Weights of a small image classifier: arch vit, 18.9 epochs.
Rows from block 5 of a small image classifier, named by matrix and row number. Rows with one number belong to one neuron. Each number is 128 + 24 x the weight over its row's rms, rounded and kept within 0 to 255. All counts start at 0. Numbers have three digits each.
Before each neuron's rows are labels from the 100 images, of 14848, where the neuron reaches its largest size: "colour at peak" is the nearest of a few named colours to the mean colour under the peak. Only what is clearly more common there than usual is listed. The data: seven-segment displays showing three digits. In brackets: how many of the 100.
# gate: MLP gate (model.blocks.5.mlp.gate.weight, 512x192), inputs 0-95
# fc1: MLP up (model.blocks.5.mlp.fc1.weight, 512x192), inputs 0-95
# fc2: MLP down (model.blocks.5.mlp.fc2.weight, 192x512, transposed), outputs 0-95

colour at peak: red (26)
gate.395:113096126126139132110148135101169143130123115168111127149095118136147134131161084099141169158164142134126131161143142094108125129093113122111143109118131099129197156135118142148108131122096114146087171117169115102055106150089132096127145123165127203100150153129143114119110112151121122107
fc1.395:129060163103138160104143146091175120106148149137120151143124109107104128134142143140131109157128154120154115136109113099134086104140124146094162102122117166057146152092113129134160102123144131141147105117129066143114125147161114125128158182119179141143141143168116122107111183125107137115
fc2.395:145111128153128122114101114166108143152119099144129150094151119152105129131099087178128138142137118141140101124169101100122120129157115108094165165172071121143188154149143130104196106114091120131089122133098111116165148122130124107116141139113115142100144151131161162115140100157117100138

colour at peak: black (59)
gate.356:110154105095120113143117137175173143147113127085106158122157158156113131113106142150173110119137123120100108091104105108124147119146150146146122116135151141130110142107084141135126104143173140141140110151161100125133109156142147172134153102075135132145118141065113145135125082108154151118
fc1.356:113125164092120141094161109102120125098139114110158103160124109118099140136155135090096135135158125127153107152168151080119128144116116147112081145099141055142119101122133149137120157082144096124205145135112128154085134089128159103125112124160135102139155146145171094151108108123188137105
fc2.356:147088123120121122089135134178148116160132149157151163085126120075145100107139137134167134143142132112121114115108096134109124148168120131133144114084155119139094099135133135145128128106191136110165154112135105137121143148128111165146168127087134109109108131108133126128145097115136148116

colour at peak: green (32)
gate.184:132138120137137116128146081169109106128125090121134111126080134178137135100087112132102153112168116135143130099119130075169136165094146106094150104149073121124119147148124133130119161140121115120144156135134147074129092090160162112143076147137124123139117118120160095084156112115144088136
fc1.184:127108099122137138112127137076121143107100145124130158131146132110150143113144132175148156124181150140154134150144111141129107112145108105113146120151117131135186111139128105104112169133157119123133164120169100112130105107129119163092133153159129158142142158159154084099122122138118114133
fc2.184:117133151107125082071111198125117124125116153123122122135100064129151102124101162125145122146110125128139112111081122111121118122118108108090112128150066168175154109138134116127131143138131086093099121126127174077115128163112125110119145175199123100143140136159137112142148130146124169123

colour at peak: red (30); blue (26)
gate.323:140124141107094114110142122133136147108083153138095118127114072145148162138176117119136129141157133146129123126153124128068111119108137076133136184144159086106088174151153111137128106105123126089098134130088105162125098129124081133127126157127113141117124171116145183134143142129122133127
fc1.323:127094138130123145109115159106106144121146143156113142101139077144130144166170113154118136162189153119134168156139117083094097123087102122112106142142177089130092112123153113130185057148123089098113124108149107119092139120111105086129155164107133147106151135124133145133138106161114146089
fc2.323:128120113117131119170100135185127152149112137109136087085152129086139096106167117132123170139144067134089130128129145117150134140148135159132090106144167141121159123142122136142148092136134087180111126151084145091165123155149134116099082160121137144150150116101147168124102127120144127115

colour at peak: red (32)
gate.11:165095191155131145149126112173114090125149080144097125093123158126108105144109118102097099159128101137158152128158105090110126139115139114118104098128136139111114122139174108102101094136120089121146115135144141181112145157112124104106061109118120126135177128147141105112162121141119151160
fc1.11:093165090103159130131149094103153168153149138144162131150135088149108113137105129129149170134153153121100106155098123129157117080095132130103128089131145089154170133089128115226127123121153111146112160130089152126145111082146107132171131159105124155113119121136104136113132094117136111129
fc2.11:100125098133138155128150106138088124163133149117095143119096070133124117131132135128154129075152161095091149137139123096119099148120120124127098132121143105147138087098063135164102089191180131158058104132102125141136091131152159114151133112127163158129119114147138149147087094134142135152

colour at peak: red (47)
gate.51:125149125170119151120135110144127103108153083168154147122089132173153118168126132121104113149148201123158103140148116165129103145115144145132090095140164117138096141109137135118125084108069112108114169154094171130136110118098127107137147148124139148126139134102105151150129124156145114109
fc1.51:140155142139122123149069146172136114071153137168149148126109145148136138153116148146085106086164144121142122154107165106128082120134154136134123113107186132155067114098157175139115109117107085116125150145117150120134147080162121156158136155169130161101120146120140132151153102120137099080
fc2.51:127081138140132112075115098117129116146133171095181100138087135125179117124120075151152118139091122133134121128140106095115105121151117155164118097128128133109142131136128134144096113092125120144136156063121118120162137159125119128167132159144110125125156110129111117182100140144160129135

colour at peak: black (46)
gate.258:121116122164202135166105112136123140139133120148132155175150091153093100135161125186095144146116113118172134140100112126128156141132143129109133139084101147146145163134139109105129109175127124099122098114130151090124125097102137087146137146169114132149097123146159104142128135152090154108
fc1.258:108104123121095157157159142125153146181139109108153114104130121056111122111100104104147130150143134159156111129095139128158098093112070128111107115194169156144132136128118135157136134145137100125116136107139139129132131163142122126099153156118136091091132132157120119111097133094158101123
fc2.258:114168140122143161121153108094136161122091116137122151116114097135176091118120095188090151120130145100164105102133156171119149149113096135107134117132103152109138158144128168093120125142111108156127046123135128064138160146137148163131141188101109135093120103109138091154176154130108097086

colour at peak: brown (62)
gate.451:163079123150129097143115133151151133120131192138088161143117094159081145156131102156119134141117117113102126152140158087115154119124111145139149130144093121114105093129112113093114163144131129094150104107156142155161178073162143125086120101165136132130104138093159114138132130161107130101
fc1.451:122096129116147140158170151092165091171124116109152126094130150144096132139150169086122140148116145100125125115097112134147106188108115107149105080110132113132165158087157108121178090131089129160121143147127139084107123142147129145123142150092145138115127132122099126123143153102119139127
fc2.451:160122141119176099151089117113115154138129119121121127130149171129108067160126145129168124080121133142101147128088131127170108120150123113123104108071142147180150160144161092143087116117119147123129127142123129111127118122114155161102135106101124129115133134122109126149153171112134157140

colour at peak: black (57)
gate.510:130145154114146118183167096102167122107138141111092151130083126130133138113176187165092175160146130082112086105155121100126099129104129078107116160130129142128106100136140160134142122109087139152108099098136116122135113142102127083132139108116123148153135143121103117122132087139144164112
fc1.510:145112125116137135131160123169126135157128105133104111128096102133108096114120099118135097093101117138130156114124166118125117134142141104135149135164134137120112144157100139114105101144121111069124118171079168129126177145129109111150106117124139129150116112161177149138086117115111152145
fc2.510:096114054125126064133113116123103132133121145131149126122107128120128126175101148103177138113137096130148076131137148135120163133118117138113134111128113134146104124064132122136190125085165118124163157120143142118132125133154111136147137180143149138128156148142136097158118164115116078104

colour at peak: green (29); red (26)
gate.234:117094111105131119163095117177134115123125116146138146161205101133140119149103123130118113162149163133109126189157127124101114133084133106149147153095137128099131118130110134109122086181131153133139119088136147087112126090135120110076152136139159123123166154156170147117104120135159107090
fc1.234:133124100150073098157108171191124123125121123119144178143141124121114119126129170131087146152119104100117063131143126121123129143128073150091132128154157124135125129138120147147135132135129125138141099145103108153150073160122106152147161141159174104085143113121179139112105157117200136132
fc2.234:157125088098121116125109110138151105113169113117112135123094142159139106128095152141142124115104135126115111057124105116122152119144159105181137111117101166175164103148101138127161116086092088154118133155146165089154134139165140121165064152131154086121113099109150122141116166099100135116

colour at peak: white (30)
gate.416:111105164172065104131131122126148124114130146149123117119160158125121152133122158122116119165089147128136115127139104132069108075145112139147116159170117151101105125158112137160067174144140099139151167127122125147103142121121151087145105129122124157132144101149131121125099144115135152114
fc1.416:116155109121184146124126153120127147113120090150159163100119105116161150133149103172107098124117115137175099133143128170133149135114156086138171126055139133108137105107124137099151121144142136123119130114081152078146138138117157121137150135138115114114143114145148111089131143114141121179
fc2.416:129188124108159142086109086136120147122152150173101163109108149104139112116140134108111152132160120153128100159045114139113132135132120116104120090124113184115127150148110086137126144148117112153154123082098158185124168167118109156109143134103141110130136120133074125121106126107165080146

colour at peak: red (28)
gate.92:085133078170120119173126146148146101114138171138131138126140123127131118107134148152136167130090117096057110115132144099127124108133154152128109177121096119097108113096106162151152149120130149143129125106127104158127087152116185115127154159129109099111140118120128148131129129095092090136
fc1.92:124126156102125107106157122152123125141135086095156105180161138132158159113111122091118066113119116197116147114136138125135123103172124139163123131108162152103160132126164130138109140144136120083128115150156124128158134131113108094095069101157183154112163137181153148109144136113123130098
fc2.92:123124069145082098188135143166094122124108174106164092094153132147110126104143111062130152134121142159155102119108140143128150161126130118081104105109174106132109113119102159093147140104148124112146135146106137120107154138141118121096097094131133106114119133143119155154105147150124156110

colour at peak: grey (80)
gate.241:115152090114096118090138137136119139158116125129150139129078125153144071112096144135086118161156094148144104163157094134127087134121091122163143125102071157142098144112100153105147130114139152112078140124134167153127136110127133112149154158121122115166143132143128186105164153134101138081
fc1.241:100153149135168087164126158116102115160130179125090136154110104117127125137131131145054116140143104110114105147128143169123102154151120139082108154149069132137125135157125119131119129113149089162075105130129182143169108092162097113115109159136101089123146164123106126153170160095167126168
fc2.241:138106157120162108147084099108122119120102089089112101150106106148149126166123191112150130131084155122141138127123138130090163106106118197109135084111116140135125116147158121164144175134116146129130108099162132124104093151147130147109107118121118172139138127154147151136167130120100113143

colour at peak: red (55)
gate.498:124153095136105120165094137093096107093115098095115125119116086153145137081158104135111096103142173136129152159086119104101138142107156150142104142135114139079125067138157153148164124129135147117136125122130118095125118154130114137142149120161100089142116119109142181145125143129083122135
fc1.498:142127110099134099144116069103115149088155111118117149148118105147144108114166154174085145151122125094141148152129139100143155129090181099109091142162141167121110140094093082142157131128131093132131129115094131126135130132123108096177145115092119144132124113156110146137145110170137115139
fc2.498:137130193146158159120113133111128088107127129112141130138112127126124094124115126128111100102147172171142143128115120110111112152148115131149150162125123118169135153173159118162136142126123133171130108116136140142136116142124089155111110099135111115144134111094171109086102138112096131191

colour at peak: black (53)
gate.352:122123136116124120136136109119151118117130118127169110113126139133075150111071120119121098140146114164137178119115124125108180123173114110155106166116173135106096167127108183147160122128122144093139114125168122150112116085126131136115137125107090107132102132110130117151082134110127101134
fc1.352:114147139131112093121099095139176119105142144112145134106124135148094108131094121120117132144160167151139119120152144148083137128163103084187132163146105109106104147143111150145131140153128140099172090138151131121104145123113110131164169125097102124132096147122120088138122106141172096114
fc2.352:133154155138101077116150173084093124164102137127152075109135146150105083110144163124103123142142160131099145127151125127119151080136111107163104145134170109103143100126114177109144141142116137101155110112156152107109096088096124089147124121137154071124129139135161103130126120123153115128

colour at peak: white (29); pink (28)
gate.297:142121154109101157156110101134147109139126104148102091157117148104125129120117126159123157162159103188151145146151098113142131098133085181096168147105096139144138130143078116113121084170147129156134131138118120154115092154142125121135116144156089120121138133134135105122128122123100141104
fc1.297:145099107136153144112134132123122153148159147149121110064119123181120132165110108129097160158109161120135109123158133118103103124104125094140122120126120139099100076147178136127139152112175122098089129136156111115128131109107154123135114139134158118136141148143173151112136128114098152214
fc2.297:145082146138152141129135149135136137134119160158145118097152104128165124114142087120127117125150175088093128118116130126131068135136119126142175126121094129115171113075105084118137123160104137154079103107133153125106134137123144097136139116091146127149104130095117122131126131115179105142

colour at peak: brown (76)
gate.447:145091133094151120120116136132112131116107182145160115105164161173092123118088136138124108137154138113128115137115148114127107130112163093115077130081128118120138121165144114121131155133082154088147129098139146161111167121109145117147142105139138144137149143129099149122165133121121138133
fc1.447:110136114165160167117147097143131104079120081160125134140157108055146135141143155112128117101134086103120161144143117163102156114124083142164168125126159157116137129134085118147125078084184093141133158102120116133123108126073157129120139109176123112154098152141143092151100098126134147148
fc2.447:107110124154124120163125087139092124135098148177096170153161077113172160146114133119143174133161139119169138131141089136127114131103134168125132128179111110138166177146122136127098138113157148100144105102137100134116138176077123143133104092125110148129133144165120093095160128083164141127

colour at peak: grey (99)
gate.26:125121125128126142140160148125117130113167142134113165084158110145133140156110128103121149107114091170176066154150153151106103178164110072126120133092085160127143164131168114122124104172121088122119141116135176116103143136136131087134163108143136105157086131135126106117128126110167119078
fc1.26:114118132119098089126135147153167108167100063125114098144107156131154140148160153117140094153152156061118174131179102136146135085105124169155123109106114063155117122134124147129132156082131151101105124083128131137093150107168141094153122154135150165127119118132120186136142116167125144194
fc2.26:113133154095154129129116130160157081130128143113115117147109135121112102155130155120116102168112092132140135102142103139148176148138129204157100123120149167102182152094183140147115143099175113109114172133162119133144120127115161151121056145134150134105125111112171113117101100138125152144

colour at peak: black (34); green (27)
gate.29:110142127166115120099123143134159171097137130125134147120168173121132113118115138120074116128125087162118103123146165117118091152139103178132125105142156162114119132152123089107146106099125098134140130154112141069106126152114104078149143134131151129116173082114203129110077153142166125138
fc1.29:121093126138122111160119101136106100149106107093099119141101157149201148153108138144129097111125130115151124150139078115116126102127153147121124089107109136126149111173178140124109129135104143161104144150101173130095103148159111181138157136128127084132110133115135142140170115134156148136
fc2.29:134121089155067160143123121091124156106096129126126089144162177159088124126110099138157163127116158144095127156152122138116136148123122124129122151109165165131129115140117089146111112160114165138127138112147147115075110108151086119171135110124117132103130125119152147110127146091118133109